python train.py --model="image classifier" --num_classes=5 --muon_scale="original" --nesterov=true --steps=29700 --batch_size=256 --final_lr_fraction=0.01 --weight_decay=0.002
Rows from block 6 of a small image classifier, named by matrix and row number. Rows with one number belong to one neuron. Each number is 128 + 32 x the weight over its row's rms, rounded and kept within 0 to 255. All counts start at 0. After the name is the row's rms in percent of the matrix's.
After each neuron's rows are labels from the 100 images, of 14848, where the neuron reaches its largest size: "top examples" is what is common among them. Only what is clearly more common there than usual is listed. The data: small charts drawn from random numbers.
# gate: MLP gate (model.blocks.6.mlp.gate.weight, 1024x256), inputs 128-255
# fc1: MLP up (model.blocks.6.mlp.fc1.weight, 1024x256), inputs 128-255
# fc2: MLP down (model.blocks.6.mlp.fc2.weight, 256x1024, transposed), outputs 128-255

gate.252 147 [140 107 175 167 163 122 130 125  94 106 145  98 111 143 114 156 153 116 146 151 161  85 210 144 122  58 110 120  87 142  95 122 151 108 111 101  64 129  53 151 138 133 150  83 120 119 140 104  90 122 188  94  93 130 154 119 119 132  33 106 179 121  82 142 109  67 158 112 110 156 128 112 119 138 148 147 131 164 130 103 103 101 127 119 111 162 170 151  87 160  79 104 118 115 138  96 155  79 129 115 124  90 110 202 109  79 188 127 152 100 135 118  46 149  89 104 195 109 116 131  95 116 185  98 111  87  62 193]
fc1.252 156 [145  96 174 153 185 100 125  32 121 123 125 110 105 129  91  79 120 101 152 152 135 105 152 123 117 118 157  78  98 127 136 164 144 105 151  75  75 136 131 152 185 137 131 104 100 128 146 101 108 125 164 106  76 170 135 116 144 126 125 177 172 126 110 109 145 125 148 124 127 145 142 116 120 146 135 142 174  93 142 101  92  95 112 111 105 151 145 204 102 118  80  77 115 111 129 115 179 139 105 137  79 167 123 200 112 124 168 107  81 178 150 161  47 113  95 158 156  79 147  96 118 152 189 115 103  94 150 197]
fc2.252 148 [127 220 125 151  67 142  89 223 103 177 116 136 138 140 162 165 100 178  91 132 109 131 151 140 142 114  88 109 119 132 133  53 142 136 112 108 150 147 149 156  65 129 196 202 166 130 138 159  92 123 147 126 147 168  99  72 146  65 149 110 162 104 175 164  91 157  96  97 112 176 164 119 138  92 169 119 105 160 106 106  94 178  61 154  99  99 119 131  87 104 174 159  87 159  96  65 100 123 159 124 145  62 176  72 145  97 126 133 158 127 158 108 169 176  77 119 155 118 141 137 125 113  59 115 143  84 110 149]
top examples: rising

gate.424 293 [ 98  86 147 122 146 133 104  76  56  91  91 123 119 123  91 132 160  80  71 119 142 171 138 133 169 158 116 148 225 182 113 110 130 143 138 125 119 133 124 110 129 158 104 133 128 127 150 165  91 107 157  88 145 101 103 142 174 136 132 148 135 158 106 136 122 130 129 100 123 120 124  63 100  96 109 119 113 134  85  46 131  84 150 131 168 167 141 150 135 127 165 189 126 179 167  96 139  87 100 118 144 101 149 162 110 118  76 173 148 135 124  78 200  74 145  64 154 176 120 163 115 178 144 173 172 149 151 126]
fc1.424 314 [ 82 106 146 115 140 127 103  62  50  92  98 137 110 120 117 122 170  75  71 120 129 179 113 126 177 163 115 141 204 167  97 118 141 163 152 132  94 152 144 108 143 167 111 134 128 139 127 169  74 108 146  97 154  81 109 140 163 134 125 135 136 170 103 136 134 127 124 120 106 120 123  93 124 118  94 100 121 128  93  40 142  92 164 117 147 182 123 139 133 116 159 196 124 187 154  99 131  68  96 146 144 115 156 152 115 125  76 183 160 115 110  75 176  61 112  73 162 154 124 158 121 159 157 167 166 145 148 146]
fc2.424 244 [162 130  81 130 125 126 126 137 124 192 101 196 124 132 139 112  72 133 172 152 118 101 164 125 145  90 108 125  89 131 181 131  97  82  86  97 170 127  95  97 115 139 147 115 123 130 137 123 196  97 112 129 108 173 132  80  83 153  74 133 137 109 124 163 116 133 153 150 133  86 123 150 143 125 146 130 163 153 160 225 135 157 122 148 154  80 152  79 101 128  97  83 132 104 113 151 108 194 131 119 107 143  99 105 188 168 158  94 106 148 107 132 161 198 136 136  70  99 136 126 139 103 117  90 125  85  95 164]
top examples: horizontal bar chart; heat grid; items: three

gate.214 118 [135 154 121  75 136 153 129  81  21 171 105 143 144 135 113 139 122 124 130 107 118 126  98 156 150 172  81  88 205 205 152 144 116 119  67 165 107 150 137 103 115 100 121 147 182 136 149 125  97 110 128 105 116 105 158  98 102 140 115 171 138 181 106 119 146 180 122 134 117 132 130 143 110 161 122 103  68 152 139  83  90  66 135 126  93 124  97 103 149  69 154 131  80 158 105 134 123 118 147 108 153 168 186 161  91 121  86 113 189 102 118  43 181 132  85  71 137 219 173 145  90 138 154 145 191 112 121 124]
fc1.214 135 [121 172 139  85 149 130 142  64  42 208 131 143  83 153 127 170 125 132 115  91  82 128  70 129 203 172 103 105 180 167 149 153 106  81  80 136 107 178 139 104 114  93 140 148 196 159 143 122 106 116 141 118 129 100 136 117  88 155 119 162 147 159 108 138 156 151 138 130 130 134 129 139  92 150 141 107  89 142 141 111  68  77 127 133  88 132 102 114 139  53 137 150  87 140 113 139 106 101 161 127 139 142 166 189  91 152 101 108 190 143  97  46 145 127 120  54 155 188 138 118  68 145 169 132 172 156 130 122]
fc2.214 124 [ 47 146 136 145 151 126 160 154 201  92 120 181 100 129 149 118 169 121  97 171  87 159 139  76  85 101 165 160 123  94 161 117  97 142 124 169 169 179 122 155 136 134  48  86 118 179 124 166 199 123 126 133 171  89 122 134 117 156 144 121  98 114 146 133 141 100 128 155 203 116 100 131 108  98 112 119 150 125 160 104 139 119 142  66 102 146 122 126  67 180 155 155 120  79 145 151 148 178 132 123 107 117 159  77 149 111 171 109  99 122 138 166 130 108 145 130  73 158 117 132 169 118 145 118 131 127 134 174]
top examples: horizontal bar chart; pie chart

gate.528 024 [ 91 107 148 222 111  93 150  97 119 200  82  71 158  82 152 156 106 187 113 132 166  95 130 109 113 118 148 132 149  81  82 150 148  96 159 148 141 107 148 146 108 132 157 154 124 117  94 175  97 107 109  94  69  49  65 125 207  82 105  85  94 128 114 152  64 153 161 149 130  68 191  88 105 177 132 103 130  94 111 163 183 123 134 137 156  97 148 126  98 186 116 192  87 127 121 162 136 100 157 142 141 130 116 190 114 159 116 123 177 130  78  80  96 134 118  93 178 154  96 189 155 149 112 137 147 151 135  83]
fc1.528 025 [129  82 153 168  68 110 141 174 128 126  53  16 104  87 155 143  98 157 123 100 154 141  89 145 120  87 126  65 105 128 130 142 176 132 167 127  86 141 165 134 119  53 130 159 112 158 145 167 150  91 133 153  97 111  75 122 198  55 144  99 121  90 122 138  76 142 168 112 130  55 172  84 124 153 135  66 150 102 115 214 183 152 178 119 118 107 108 107 116 133 130 159 136 133 129 175 134  83 133 171 118 157 130 160  77 106 119 147 122 166  66 167 130 143 140 193 103 171  95 169 161 107 141 113 106 145 118 141]
fc2.528 036 [128 133 132  85 139 112 128 213 138 107 149 106 136 121 130 163  93 139 102  92 103 197 117 106 153 124 121 129  93 152 130 161 136 146  99 138 105 140 166 137 135  63  67 128 153 133  63 151  92 119 160 115 104 115 141 168 167 128 194 154 146 123 148 119 135 110  63 134 109 186  59 109 107 140 131 132 127  99  99  84  70  95 122 137  91 161 102  96 118 124 193 126 141 112  73 128 110 149  96 124  71 184 126 103 120  96 139  88 125 102 148 160 170 139  77 118 130 149 150 122  93  29 153 169 125  83 154 179]
top examples: items: three; pie chart

gate.275 161 [ 82 115 146 182 162 146 130 159 179 137 151  87 166 125 175 162 120 175 182  79 106 113  76 141 142 158 161  84 118 165 143 167 153  91  95 100  83 123 169 120 147 102 116 181 102 105 115 119 110 105 126 121  52 117 131 138 135 140 137 172 147 122 148 166 123 161 104  62 152 169 111 169  79 172 152 127 189 135  71  72  92 128 135 137 170  96  88  87 127 133 175 146 139 155 121 168 109  84 102 149  98 132 118 243 136  94 134 133 130 201 152  89 119 123 116 155 166 101 111  97 149 119 106 104 170 144 151 122]
fc1.275 160 [105 114 163 189 116 189 166 158 166 112 146  80 162 172 194 145 105 183 194  77 102 116  36 121 125 160 155  83 140 143 130 143 179 129 117 105  70 101 173 121 161  86 141 186 113 138 169 106 124 102 178 147  67  77 130 147 123 151 131 138 126  77 183 130 138 181 126  97 147 144 128 154  86 145 135 128 164 148  34  99 111 125 122 150 192 128 117 132 117 132 160 186 154 134 126 153 102  74 137 177 116 121 123 221 140  90  98 106 119 195 169 143 132 124 111 146 151 108 119 107 168 105 130 118 174 148 183 141]
fc2.275 149 [133 144 190 125 121 141  82 197 102 143 180 121 137  54 143 168 130 117 100 117  75 118 115 115 131  75 111 135 181  93 106 118 121 172 125 128 179 109  99 124 142 143 142 117 131 171  61 150 147  75 153 160 111 193 121 124 171 131 108 154 119 152 141 149  85 105 112 145  74 116 117 111 137  44 125 143 133 128 128 173 147 135 113  93 122 145 162 108 107 135 122 153  88 168 120 109  96 131 156 119 175  40 103 121 127 111 135 109 144 136 128  87 125 116 116 127 114 161  94 135 137 149 100 197 147  52 105 156]
top examples: rising; bubble chart; lollipop chart

gate.644 093 [142 138  94 107 160 105 124 162 109 175 152  92 104 178 133  91 131 110 134  54 137 114 138  99 120 109 129  67 137 137  93 149 167 146 119 125  70 123 128 168 145 112 140 174 112 122 187 126  35 119  88 119 129 182 123 127 138  98 125 199  98 109 100 173 118 176 137 150 103 142 165  84 159 164  69 147 112 150  86 138 140 144 135 102  92 146  52 148  79  99 142  91 179 192 127 167  95 106  76 108 124  73 115 121 115 154 187  67 154  86 127 103 162 124 105  78  97 142  89 118 182 103 136  89 166 126 138 133]
fc1.644 090 [121 146 110 154 121 126  97 233 184 162 127 119  82 126 187 186 140 145 128 138 144 118 105 155  96 167 148  98 121  77  91 123 149 112 207 135 154 158 104 184 170  95  86 160 131  87 113 198  77 109 161 145  93 183 105 106 110 130 138 132 139 116 117 141 118 103  69  92 180 134  98  78  96  84 189 143 101 106 155  89 156 109 111 211 120  96 111 150 176  90 126 135 141 127 121 143 141 118 159  95 156 127 108 199 128 118 162  91 149 161 140 103 119 108 194 109 162 113  53 143 129 150 156 124 118 131 119 132]
fc2.644 109 [102 157 109 113 100 131 119  80 145 135  90 135 136 112 162 112 149 116 117 177  97 180  92 120  75 118 108 134  98 109 118 146  91 149 130 162  97  84 149 158 104 117 123 124  52  79 145 109 130  69 105  40 150 189 107 128 143 121  90  38 149 125 123 170 136 128 148 151 143 129 107 135 150 163 117 174 126 120 154 185 124 127 110  68  85 213 101 159 134 159 134 110 140 174 180 132 107 112 160  78 125 139  88 121 134 152 165 150 128 118 221 156 105 135 128 136 133  84 166 117 119 110 161 130 153 115 166 171]
top examples: heat grid

gate.340 106 [103 107 163 148  88 130 173 156 126  95 204 117 188 167 140 137 120 137 186 122 139 202 136 113 132 103  78  68 146 130  96 140 150  68 149 174 127 103 109 126 134 137 171 160 136 109 120 142 113 136  90 112  89 175 163 116 130 138  91 152  66 162 126 135  98 142 172 111  93 124 172 130  84 176 213 117 144 105  72 117 115 116 116 138 132 126 236 116  96 190 149 119 110 148  51 192 130 102 142 145 152  72  88  99 156 138 143  82  97 133  96 121 165  90 141 108 113 133 134  92  98 143 155 164  73 148 135 217]
fc1.340 103 [ 72 167 145 185 106  31 135 108 127 148 153 136 175 160 139 116 182 168 103 144 167 118 129 122 109 126 115 118 107 101 118 146 115 162  80 125 145 120 144 140 116  54 137 182 126 160 144 117 138 192 108 127  85 131  86 149 132 155 139 181  81  75 144 131 167  94 122 110 127 190  91  86 134 116 150 153  99 142 180  93 113 126 150  67 170  89 106 152 137 119 165 162 112  80 192  81 124 109 152 107 137 165 141  99 125  97 133 141 145 173 175 113 144 148 148 158  67  66 102  90 181 135 111 119  97 169  95 130]
fc2.340 089 [172 127  99 105 138 139 107 161 169  96 144 121 138  84 155  77 164 119  56 148 140 174 112 126 171 156 108 139 131 129 106 123 121 127 149 153 146 116  33 127 144 143 177 114  63 137 134 102 116 128 189 150 124  74 168 171 137 145 146 128 218 125  83 139  89 139 159 104  80  76 158 129 117  80  94 167 138 132  91 137  66 109 132 151  94 106 143 146 113 148 107 170 184 126 152 144  96  95 165 123  91 155 177  93 114 153 129  73 101 111 113 156  89  90 114 124  90 125 172 185 113 140 103 167 122 107 135 170]
top examples: items: three; radar chart

gate.379 018 [128 131  99 133 107 149 120 128 136  69 109 154 154 125 194  80 175 169 163  95 172 134  96 138 146 137 155 131 192 117 123 170 173 137 163 178 128 128 127 119 142 191 130 149 126 120 158 189  78 101 123 163 102 107 110 145 102 151 115 162 112 174 119 125 113 141 127 143 123 134 183 125 116 111  97 160 106 155 130 137  91 151 137 159 113 143 122 112 113 154 158 197 115 165 151 123 141 103 112 134 114   5 123  95 124  96  97 138 135  80 110 132  98 183  89  65 168 126 142 160 118 172 134 198 161 190 202 132]
fc1.379 018 [139 113 145 117  53 158  88 175 141 115  91 173 133 115 195 132 137 136 139  97 130 175 126 133 129 135 139 104 166 145 134 160 163 173 143 173 134  88 130 137 128 163 138 105 147  97 111 158  48  70 172 123 102 138 161 124 152 111 114 119 124 114 108 180 101 152 110 136  79 165 198  90 113 128 138  68 139  74 127  70  77 144 133 168  91 139 152 181  97 102 130 239  80 134 186 156 127 140 126 151 127  67 120 122 123  86 128 130  87 128  97 113 169 136 133  73 180 123 121 117 165 148 120 185 146 153 234 149]
fc2.379 019 [205 122 146 133 128 136 113 143 116 124  65  94 137 127 128 210  88 138 133 114 132 145 165 126 132 126 109  54 118 141 140 130 134 134 138 135 107 132  98 156 107  91 121  99 173 154  70  96  99 134 130 120 131 127 105 124 153 107 118 116 123 121 138 175 132 169 158 108 100 127 107 109 110 144 172 129 117  74  88  94 190 105 110 139 118 106 178 134 120 105 138 127 133 112  83 205 116 177 177 187 127 142 110 162  94 135 140 141  79 161 104 180 197 140 133 192  71  59 134 128 108  91 131 113 158  61 126 133]
top examples: horizontal bar chart; heat grid

gate.149 082 [135 122  84  97 122 132  85 107 155  85 187 148  89 109 117 112 174 171 100  80 123 144 157 144 105 129 107 106 143  76 197 151 119  89 194 108 101 110 162 124 100  76 139 146 166 150 113 136 117  87 139 122  97 163 109 102 151 109 120 113 158 132 126 125  72 153 152 134 134 168 140 157  88 178 105 157 174 112  83 176 135 144  92 153 169 112 183 120 144 134 142 175 121 173 175  86 201 175 109 100 165 112 168 183 113 139 106  88 148 157 117  59 109  90 114 167 107 113  95 122  73 104 155 120 133 114 133  76]
fc1.149 084 [140 136 122 181  89 169  82  81  93 205 103 151 168 167 165 109 155 120 186 137  87 132 157 152 120 166  92 136 155  77  96  76 138 130 103 166 197 137 181 131 121 155 135  96 101 125 172 101  77 129 167 111 113 113  97 145  64 163 151 174 131 109 121 113 145 146 147 172  89  75  98 115 151  72 125 119  85 138 154 102 166 149 119 139  27  75 140 155 151 136  49 126 117 132 135 141  77 177  84 173 145 134 163  78 158 126 168 142 105 104 120 105 132 181 101 130 126 135 150  86 101 169 132 151 129 141  68 224]
fc2.149 091 [ 20 124 127 156 130 195 109  93 150 146 116 202  87 110  76 154 168 114 159 174  99 184 114 110 146 159 113 128 129  93  98 150 123 139 113 145  95  85 120 161 148 198 129 138 150  96 183 119 145  96 133 130 131 170 114 141 100 113  95 149  98  96 138 179  89  97 151  76 111 171 106 134 120 166 166  92 143  74 105 136 131 162  77 137 155 143 135 100 157 112 141 167 181 131 184 119  94 199 116 125 139 162 135  78 111 123 139 154 177 152 122  84 144 147 155 122  86  54 117 126 179 106 100  91 134  98 175 123]
top examples: horizontal bar chart

gate.657 042 [ 90 122 148 100 207 180 157 112 144 196  79 142 107 126 176 104 155 123 117  87 118 157 144 112 143 114 106 141 161 108 140  72 155  91  85 144 133 169 101 117 131 157 201 132 137  66 145 119 158  71 150 102 149  63  88 132 153 125 121 161  84 123 202 121 131 126 113 114 120 114 101 186 136 130  72  70 152 115  94  97 113 133  73 173 112 159 104  91 107 121 116 125 168 144 142 176  82 112 196  71 137  93 157 138 170 134 106 133 153 147 183 164 163 100 118  98 144 101 125 152 180 161 114 102 120 125 140 147]
fc1.657 045 [130 124 125 143  36  71 117  73 126 123 103 138 162 105  86 138 125 185 155 176  99 113 127 180 153 200 127 125 145 181 127 149 143 164 182 124 112 144 163  91 105 106 123  75 107 171 153 201  62 147 140 149 132 163 161 177 162 160 121 137 133 104  73 139 126 147 171  75 116 154 142 102 122 154 138 186 109 143 151 130 138 105 201  79 167 108 112 147 206 104 149 176 106  82 100  84 107 100 140 163 104 136 153 129  98 122 134  99 121 107  98  46 155 163 132 173 132 163 113  76  81 110 109 170 186  86 174 116]
fc2.657 071 [152 108 123 142  84 200 164  90 108 150  96 231 158 115 158  79 141 146 141  69 103 145 130  90 120 152 146 148 124 198 127 155 139 187 148 168 170 124 110 115 188 156 112 104 135 128 206 155  98 115 158  66 136 149  81 153 144 113 140 177 139 154 155 116 146 133 109  94  98 130  97 159  94  66  42  74  99 171  85 136 116 106 145 117 154 125 122  99 118 104 124 132 165 125 180 148 142 122 147  96  79 165 104 112 137 142 111  94 112 144 143 128 128 125 152 157 109 117 119 130 128 112 113  78 156 103 112 108]
top examples: heat grid; horizontal bar chart

gate.534 130 [135 126 105 128 116 132 134 179 159 111 112  66 137 116 179 105  82 141 158 114 165 137 174 236 134 152 125  79  79  61 159 133  82 159 155 100 117 136 152 166 112  90 148 102 109 112 187 115 141 184 119 125 183 117 109 142 152 121 118 148 163 161 130 137 142 141  42 110  73 139 102 128  90 116 106 150 136 133 182 128 149  89 126 143 192 100 116 110 194 144  73  69  71 150 149 156 145 177  66 163 120 134 114  90 120 176 138 117  71 116 130 141 181 139 123 164  42  97 157 113 100 162 133  98 120 122 103 140]
fc1.534 118 [137 100 109  93 150 137 145 113 148 105 130  69 155 100 160 154 106 117 156 138 198 114 146 150 115 165 121 129  63  98 112 140  77 166 150 114 100 179 127 134 149 145  88  80 111  95 177  86 108 163  90 115 186 126 103 116 183 136  89 167 186 151 130  66 140 193  43 107 120  94 104  94  84 133  92 168 167 116 161  52 139 122 117 126 149  76 128  97 151 135 136 106  89 105 129 142 123 140 131 122 126 133  89  76 130 181 153 127 117 157 108 127 209 159 122 151   9 140 132 149 115 130 148 104 106 147  98 140]
fc2.534 100 [168 164  79 155 110  66 108 163 151 109 104 161 122 159 170 126 114 118 133 124 189  69  96 115 147 117 143  71 160 108  87 104 131 161 167 172 180 108 166 155 102  75 100 116 187 153 173 164 192 152 119 133 151 150 104 132 121 128  88 192  83  62 181 109 146 154 131 157 145 130 147 129  96  89 102 100 128  63 125 211 143 141  62 113 104 109 129 160 152 179 153 116 110 180 137 145 132 111 107 144 187 161 104  60 124  93 125 125 118 158 137 165 117 227 143  69  40 137  99 107 185  88 161 133 154  95  88 151]
top examples: heat grid; pie chart

gate.393 063 [154 124 140 168  97 167 139 148 109 176 104  94 123  83 168 141  54 154 140  74  76 140 108 145  53 118 183 122 108 151 137 129 181 154  89 135  59 133 123 153 134 125 157 208 181 121 147 131 132  39 136 117  89  78  71 168 139 130 128 117 129 118 175 160 121 129 137 121 123 124 107 109 132  87 144 113 147 103  60 151 126 101 105 124 122 109 132 140 147 133 144 210 101 160  61 163 109  90 161 132 161  65 156 169 137 109 118 126 142 180 178  86 147 150  76 123 155  74 131 161 150 127  87  77 146 119 162 111]
fc1.393 058 [164 134 136 166 104 171 114 195 125 160 120 107 152 114 157 120  84 166 136  80  90 122 109 121  79 145 139 137  66 156 109 111 117 119 106 136  89 179 163 155 132 111 150 190 154 125 128 132 158  70 144 124 122 131  77 144 147 159 162 110 123 102 153 200 112 119 111  88 149 125 134 168 124 114 170 146 121 138  66 145 107 114 155 120 117 119 129 124 161 138 149 211  90 173  73 172  85 103 158 120 168 109 164 172 112  90 101 122 167 140 178  84 150 102 109 104 171 116 153 146 150 121  50  31 135 169 148 149]
fc2.393 056 [ 62  95  97 138 106 120 172 126 156  99 137 167  80 116 178 191 176 118 100 159 113 186 128 101 216 138 119 119 159 111 116 103 127  50 142 156 117 130 178 168 111  74 132  70 151 152 121 146 157 102 172  78 133 131  65 110 168 133 110 138 177  95 124 139 112 173  83  97 165 188 145 142 146 172 146  98 113 141 171 116 138 124  90  94 106  88 147  78  90 124  91 145  70 133  88 161 117 136 182 146 146 183 125 110 154  85 146 140 152  80 138 128 109 144 106 118 133 166 175 127 111 156 131 120 143 129 161  92]
top examples: rising

gate.51 035 [ 70 157  55 178  60 170 117 182 159  52 181 109 119 104 139 142  93 121 131 101 163  99 224 105 172 138  85 119 148  76 121 183 123 109  89 138  79 165 121 141 129 146 111 130 157  96 100 159 159 128 170 146 125 131 120 144  93 115 100 170 143  75 113 126 143 138 183 131 125 170 120 132 141 129 190 135 165 111 153 118  79 122 193  95 101 105 114 131 132 122 144  91 141 100  39 140 117 120 156 102 157 130 173  99 108 179 127  87 183 115 125 107 161  81 149 138  97  55 159 129 150  90 142 152 139 111 151 155]
fc1.51 038 [147  94 113 227 123 127 103 160 169  67 115 105 206 132 129 114  76 102 160 159 111 108 124 124  78 135 120 123 135 120  93 128 147 167 185  87 123 118  98 124 179 201  93 128 176 138 117 112 165 155 142 108  97 168  97  55 173 116  94  86 113 108  95 105 111 140 101  93  96  77 159 157 172 141 106 142 140 100 103  94  89 130 103 138 144 142 125 109 175 158 158 149 139 152 159 103 160 143  83 127 125 234  69 119  61 112 170 127  53 147 126 118 140 136 108 125 127 118 165 174 108 182  80 163 117 135 164 137]
fc2.51 042 [ 71  99  88 183 103 193 129  69 164  81 157  77 119 158 144 124 127 156 152 131 169  91 178  78 136 136 160 166 115 141 116 166  73 111  95 151  55 124  70 136 118 177 127 122 102 136 113 117 143  98 177 125 154  98 145 118 104 120  83 174 183  93 176 178 167 124 148 132  77 141 134  91 137 133 171 146  90 119 132 100 107 124 170 107 174 150 103 170 128 116 156 123 137 133 102 106  93 155 127 140 109 126 136  75 119 143 147 123 161 110 142 129  70 101 166 136 130  66 151 156 126 100  92  98 101 122 126 153]
top examples: horizontal bar chart; radar chart

gate.607 136 [157  92 173 109 156  73 125 125  90 120 133 118 101 101  72 116 150 113 145 159 153 137 158 162  85 146 155 129 201 125 141 118 111 122 139  88 119  85 172 129 170 182 113  71 138 139 156 125 142 179 117  71 180 160  85  97 132  55 101 112 119 114 104 107 160 113  97 154 115 174 116  98 161 151 136 144 129  93 115 153 136 152 143 108 200  86 131 122 116 139 122 193 103 119  97 153 132  72  65 136  82 193 123 130 164  98 185  61 216 101 114  85 162  85 132  95 101 129 115 183  96 117 148 144 144 117  97 193]
fc1.607 147 [101 165 195 162  88 118  96 130 158 126 154 138  98 122 138 127 143 141 150 129 196 167 119 151  60 146 150 113 124 170 104 148 139 155 132 100 150  86 167 189 185 112 161 158  66  91 183 173  95 149  91 164 159 143 178 131 138 148 157 161  86 175 149 136 172  81 102 106  95 174 124 131 116 137 165 134 143 148 158  70 117 115  82 115 126 150 134 138 108 166  86 113 119 132 161 154 143 131  76 155 111 126 111  75 148 100 153 145  56  82  85 108 159  70  91 124 102  73 179 138 125  68 127 114  82 157 149 136]
fc2.607 138 [114  93 140 172  80 209 212 125 103 208  70 103 110 159 116 126 132 114  93 182 149 144  99 137 196  92 161 115 164 175 112 124 121 132 144 123 142 147 153 121 123 192 145 119 120 133 137 162 166  70 110  52 123 126  94 184 151 138  91  55 130 106 149 116 115 151  83 117 125 130 118 138 113 151 178 164  84  92 155 115 114 148 178  96 138 150  91 125  93 111 206 120 129 110 100 102 145  66  93 154 117  98  94 135 154 150  87 152  93 109  95  56  90 139 163 154 166 128 127 202 150 128  97 115 172 182 120 131]
top examples: rising; area chart

gate.1 052 [150 154 127 142 196 108  69 112 144 169  84 140 104  58 198 113 113 144 176 139  96  79 189 176  93  99 141 173  97  89 125 148 131 110 171  97 128 123  99 164 124 154 128 106 150 174 130 164 206 133 167 142  95 143 136 142 109 109 112 129 177  79 104 167  97 124 136 114 126 138 166 221 107 139 125 111 142 121  87  97  96 110 158 124 136  98 122 194 120 154  99 201 138 171 164 135 121  98 117 120 120  76 111 174  83 128 130 114 136  98  81 152 100 137 107 132 216  99 107  90  90 107  34 106  80 128 142 154]
fc1.1 047 [159 137 127 111 168  84  97 145 158 151 118 131 127  63 179 130 105 171 112 103 142  96 163 122  59 123 118 138  75 170 100 167 116 115 124  60 125 128  99 179 121  98 157 119 172 168 115 127 191 150 135 170  76 120 160 133 189  76 122 112 160  87 103 131 109 130 139 128  90 133 158 182  85 109 122 127 145  95  73  78  78  86 137 154 140 142 160 194 146 139 104 148 173 181 117 143 102 133 181 107 131 108 139 196 102 131 157 121 109 103 120  88 134 143  85 142 221  79 129  87  92 154  91 106  82 109 148 105]
fc2.1 061 [139  47 130 193 119 135 201 185  71 119 150 134  93 134 115 145 150  67  85  75 127 196 147  85 152 131 127 121 143 144 109 114 117 172 131 121  59 153 115 112  99 105 156 178 134 161 148 151 124  53 125  80 129 128 159 123 136 107 173 105  83 114 140 156 113 181 101  98 162 149 106  45 116 165 113 106  73  79 160 140 125 160 136 148 111 179 141 104 115  79 174 104 143 104  99 134 131 162 149 156 127 131 142 114 175  86  78 137 110 187 132 115 125 213  86  89 117 140 135 132 143 130 163 137 176 103 118 120]
top examples: rising; radar chart; bubble chart

gate.448 314 [183 149 108 128  58 123 132 127 147  85 142 129 189 108 139 106 111 142 211 108 174 113 134  99 100 192 174 117 182 127 107 102 143 158 152 136  98 168 130 171  92  79  59 103 137 130 134 154  84 170 104 124 136 129 132 105 141 125 140 132 156 101 144 137  73 146 132 129 143 126 124 122 129 149 176 128  86 155 152 116 113  97 140 117 134 132  47  90 133 133 113  72 125 193 181 105 135 165 160 117 102 175 147  82 144 129 156 158 101 137 234 144  98 174 114 126 126 138  96  63 145 106 119  65 168 113 101 146]
fc1.448 345 [175 176 114 116  54 116 130 134 118 106  97 140 207 111 141  83 101 137 192 127 152 106 160 116 111 199 162 110 191 124 132 101 139 159 146 135  98 157 129 155  68  63  46 117 167 162 161 179  78 172 109 126 127 146 140 117 169 120 110 121 148 119 156 140  85 169 144 156 143 154 125 147 135 168 152 130  83 127 124 120 118 101 144 124 124 134  54  67 145 114 105  89 119 161 187 104 131 132 179 103 103 156 117 102 142 142 140 188  99 125 219 117  85 173  98  93 187 147 119  64 115 114  77  75 162 143  74 152]
fc2.448 208 [ 90  44 125 129 170 152  83 145 110 142 129 150  92 100 149 159 178 155 122 134 108 140 132 147 157  47 101 140  91 149 110 168 122 103 126 139 101 107 104 140 170 199 135 104  93 151 151 123 133 123 104 131 173 120  81 126  76 119  82 149  63 184 131 161 140  63 110  93 106 128 137 149 150 136  88  99 194 134 126 128 171 163 145 138 130 109 171 147 106 126 132 163 146 130 141 100  80 130  60 160 129 119 104 185 136 144 119  37 166 138  92 168 176 104 108 144  99  85 129 192 156 110 130 127 115 110 151 137]
top examples: horizontal bar chart; radar chart

gate.392 137 [100 130 102 112  97 182 131 197 150 124 199 119 173 162 144 159 162 140 110  60 102 155 148 153 184  73 114 150  93  71 149 183 117 121 103 167 119 152  96 122 105 104 190  58 101 136 112  94 177 113 154 147 129  99 182 150 115 117 112 137 191 133 132 125 165 148 141 122 126 155 144 159  82  90 145 121 142 117 110  91 103 128 145 143  98 116 186 143 123 120 138 162  97  99  71 203 147 155  99 160 110 104 138 129 128  93 112  79 146 112 135 152  94  99 111 116 137 118 117 179  89 130 110 113 131  87 158 150]
fc1.392 135 [139 133 146 122 141  76 113  63 117 137  72 112  75  90 132 117 104 125 157 182 149 120  66 104  91 199  99  92 220 175  84  95 133 121 141 117 134 130 161 119 130 129  82 179 143 125 138 170  94 147 110 122 114 163  87 120 122 142 161 142  79  94 137 129  94 133 122 144 124 107  95 106 187 186 111 122 149 136 177 153 151 132 141 116 141 145  75  92 138 114 101  85 141 171 166  60 118 116 154 103 156 178 134 134 108 172 130 190 120 151 100 101 165 151 132 113  92 138 103  71 175 144 158 177 147 160 108  87]
fc2.392 124 [139 123 153 148 101 136 124 224 165 135  62 133 150 167 142 162  90 163  57 107 109 101 125 113 143 166 146 149 155 157 119 178 113 176 121 182 139  82  82 138 106 149 190 107 116 148 136 106 124  99 145 116 113 121 193 152 145 125 147 142 150 126  85  98 127 105  99 150 112 176 188 155 104 109  69 147 140 110 127 103 148 147 124 130 124 111 123 139 135  67 106 141  77 142 105 138 153 161  63 151  97 182 134 103 100  91 119 138 134  88 109  68  95 117 172 145 128 140 133 138  98 233 108 121 151 133  87 153]
top examples: items: three; heat grid; pie chart